Weights of a small audio frame classifier: log mel input.
Rows from block 3 of a small audio frame classifier, named by matrix and row number. Each number is 128 + 24 x the weight over its row's rms, rounded and kept within 0 to 255. All counts start at 0.
After each channel's rows are labels from the 100 clips, of 14976, where the channel reaches its highest value: "lies over" is the class under the peak; "top examples" is what is common among them. Only what is clearly more common there than usual is listed. The data: single English command words and digits, spoken by a formant synthesiser in many voices.
# c30: last pointwise conv (model.blocks.3.c3.0.weight, 192x192x1), inputs 0-191

c30.23 [132 100  96  96 130 102 141 151  80 151 148 162 126 118 104  51 156 113 131 121 109 168 113 130 148 140 125 134 159 183 111 163 121  58 146 147 133 141 168 145 165 135 148 159  84 163 159 153 118 169 135 152  87 129  84  97 115 118 114 120 128 139 123 113 157 139 101 158 112  91 121  64 133 121 144 106 123 138 134 137 149 143 121 113 102 134 120 148 103 150 141 123 134 130 106 120 159 118 118 100 127 119 121 111  65  95 127 136 106 132 125 107 112 108 131 128 101 106  89 106 109 151 129 102 131 124 105  70 140 128 147 123 116 107  91  94 126 117 117 115 135  99 115 115 126 120 163 132 143 157 124 117 131 143 100 132 137 133 163  95  90 141 145 135 105 115  86 144  90 137 136 181 124 119 121 124 133 129 152 102  94 136 100 126 124 135 119 155 167 135  80  70]
lies over: /ɹ/
top examples: /ɹ/

c30.105 [109 135 130  85 104 125 134 148 123 134 168 120 104  98 129 103 138 156 129 137 108 112 167 142 165 127 109 126 119 144 125 144 100 119 110 113  81 146 116 165 188 134 112 108 148 139  97 121 108 160 127  56 112 108 107 115 138 104 120 128  71 145 127 150  83 135 120 108 133 127  99 142  94  92 109 107 163  99 129 109 102 117  83 118 122 149  89 110  97 141 130 129 110 133 101 117 128 161 135  90 147  94 147  74 135 136 139 132 152 151 153 112 163 133  85 139 130 118  97 143 173 116 141 126 138 113  67 123 140  78 129 116 146 141  96 152 109 147 152  77 102 124 137  91 137 119  87 125 127 111 157 103 112  97 125 123 161 119 131 130 125 131 150 135 114 148 138 135 176 129 116 143  66 133 134 119 167 159 104 109 124  73 121 127 100 182 141 141 106 139 149 126]
lies over: /ʒ/
top examples: /ɝ/; mains hum; /m/; /ʒ/

c30.67 [123 108 125 146 133 116 139 139 166 142 111 162 103 183 178 143 150  60 104 104 135 146 124  93 117 143 144 149 120 133 148 135 120 152 130 124 125 107 148 149 117 166 131 147 105 130 129 143 142 103 129 123 132 132 119 111 123 105 119 130 152  83 139 132 133 132  90 150 107 123 142 136  76 147 143 106  97 132 155 104 129 182 158 151 143 142 158 112 149 109 114 125 137  84 155 141  94 120  89 124 106 145 112  85 112 166 103 104 102 113 120 141 123 156 141 134 109 149 123  86  91 128 144 160 123 137 101 138 131 134 141  96 143 147 111 120 138 102 119  84 145  67 164 174 155 124  99 160 114 123 120 141 106 117 150 104 129  94 103 104 147 128 134 151 178  99 151  99 129 132 107 152  87 144 114  91 111 135 183 137  99  77 109 180 152  93  82 162 154 128 151 117]
lies over: /ɹ/
top examples: /i/; /θ/; /ɹ/; word: three

c30.38 [ 96 119  94 112 164 122 104 116 142 109 138 130 111 123 126 114 145  98  59  71 154  99 125 138 158 161 134  92 144 106 124 155 134 108 111  93 133 145 136 140 128 129 142 116 137  79 140  93 137 139  66 104 153  77 152  96 126 154 112 124 143 124 102 165 126 165 163 124 130 102 112 100 108 121 150  91 152  77 173 120 136 132 107  67 128 141 138 124 113 126 144 140 146 145 135 136 146 132 120 109 144  89 182 106 123  93 162 138 133 155 179 119 140 118 126 145 120  97 145 134 109 113 119 126 111  65 117 121 142 115  87  90 128 111 126  96  99 124 127 109 130  91 101 122 140 148 145 143  90 178 121 119 152 132 163 114 156 139 110 115 114 130 129 127 175  81 150  86 120 135 112  93 124 148 108 152 141 122 161 142 125 134  93 136 113 128 129  98 101 129 111  90]
lies over: silence
top examples: /ɝ/; /m/

c30.138 [155 128 116 142  93 148 106 129 158 135 136 139 132 146 169 108 118 180 158  81 100 116 178 126 151  98 105 133 102 113 165 116 136 130 157 116 128 143 105 155 159 125 111 150 146 131 105 102 103 128  83  90  96 148 128 150 137 100  87 110 113 150 149 103 108  96 136 125 101 109 110 114 120 119 160 126 113 108 134 146 171  89 113 123 134 143 117  63 115 120 155 103 147 110 148 122 120 171  68 107 168 124 139  88 127 138 150 160 100 139 136 126 146 123 127 128 116  73 108 113  96 124 132 130 144 136 116 101  68  88 162 133 109 111  99 142 140  96 159 108 160 135 155 104 150 147  66  94 148 117  92 119 138  97 104 174 105 136 134 125 126 113 124 159 129  86 132 152 134 125 151 122 140 142 142 101 120 152 123 104 114 169 146 134 135 144 131 136 142  61 126 120]
lies over: silence
top examples: pink noise; white noise

c30.47 [109 143 118 101  86  86 102 190 108 174 138 113 163 134 126 127  78 163 147 126  83 191 140 162 152 168  95 153 113 169 125 187 124  97  99 125  75 109 136 105 214 118 122 152 122 131  93  84 134 150 124 114 143  81 142  85 127 123 122 143 146 149 141 128 102 136 133 106 151 153 159 159 117 120 106 150 130 166 131 118  87 121  97 128 155 117 111 134 136 143 152 139 109 103 142  94 115 113 127 158 123 131 133 113 149 139 110 147  99 161 135 136 119 139 128 151 124 131  97 174 109 102 153 134 167 127 103 118 123 138 152 121 140 136 121 149 123 127 133 126 121 103 148 100 130 137 119 114 157 139 115 122 115 117 161 133 145 122  84 169 114 133 144 140 121  92 105 131 155 114 141 150  88  83  84 119 152 140 105 133 128 126 131 107 142 155 122 152 124 107 113 174]
lies over: silence
top examples: /w/; word: one; /ð/; word: weather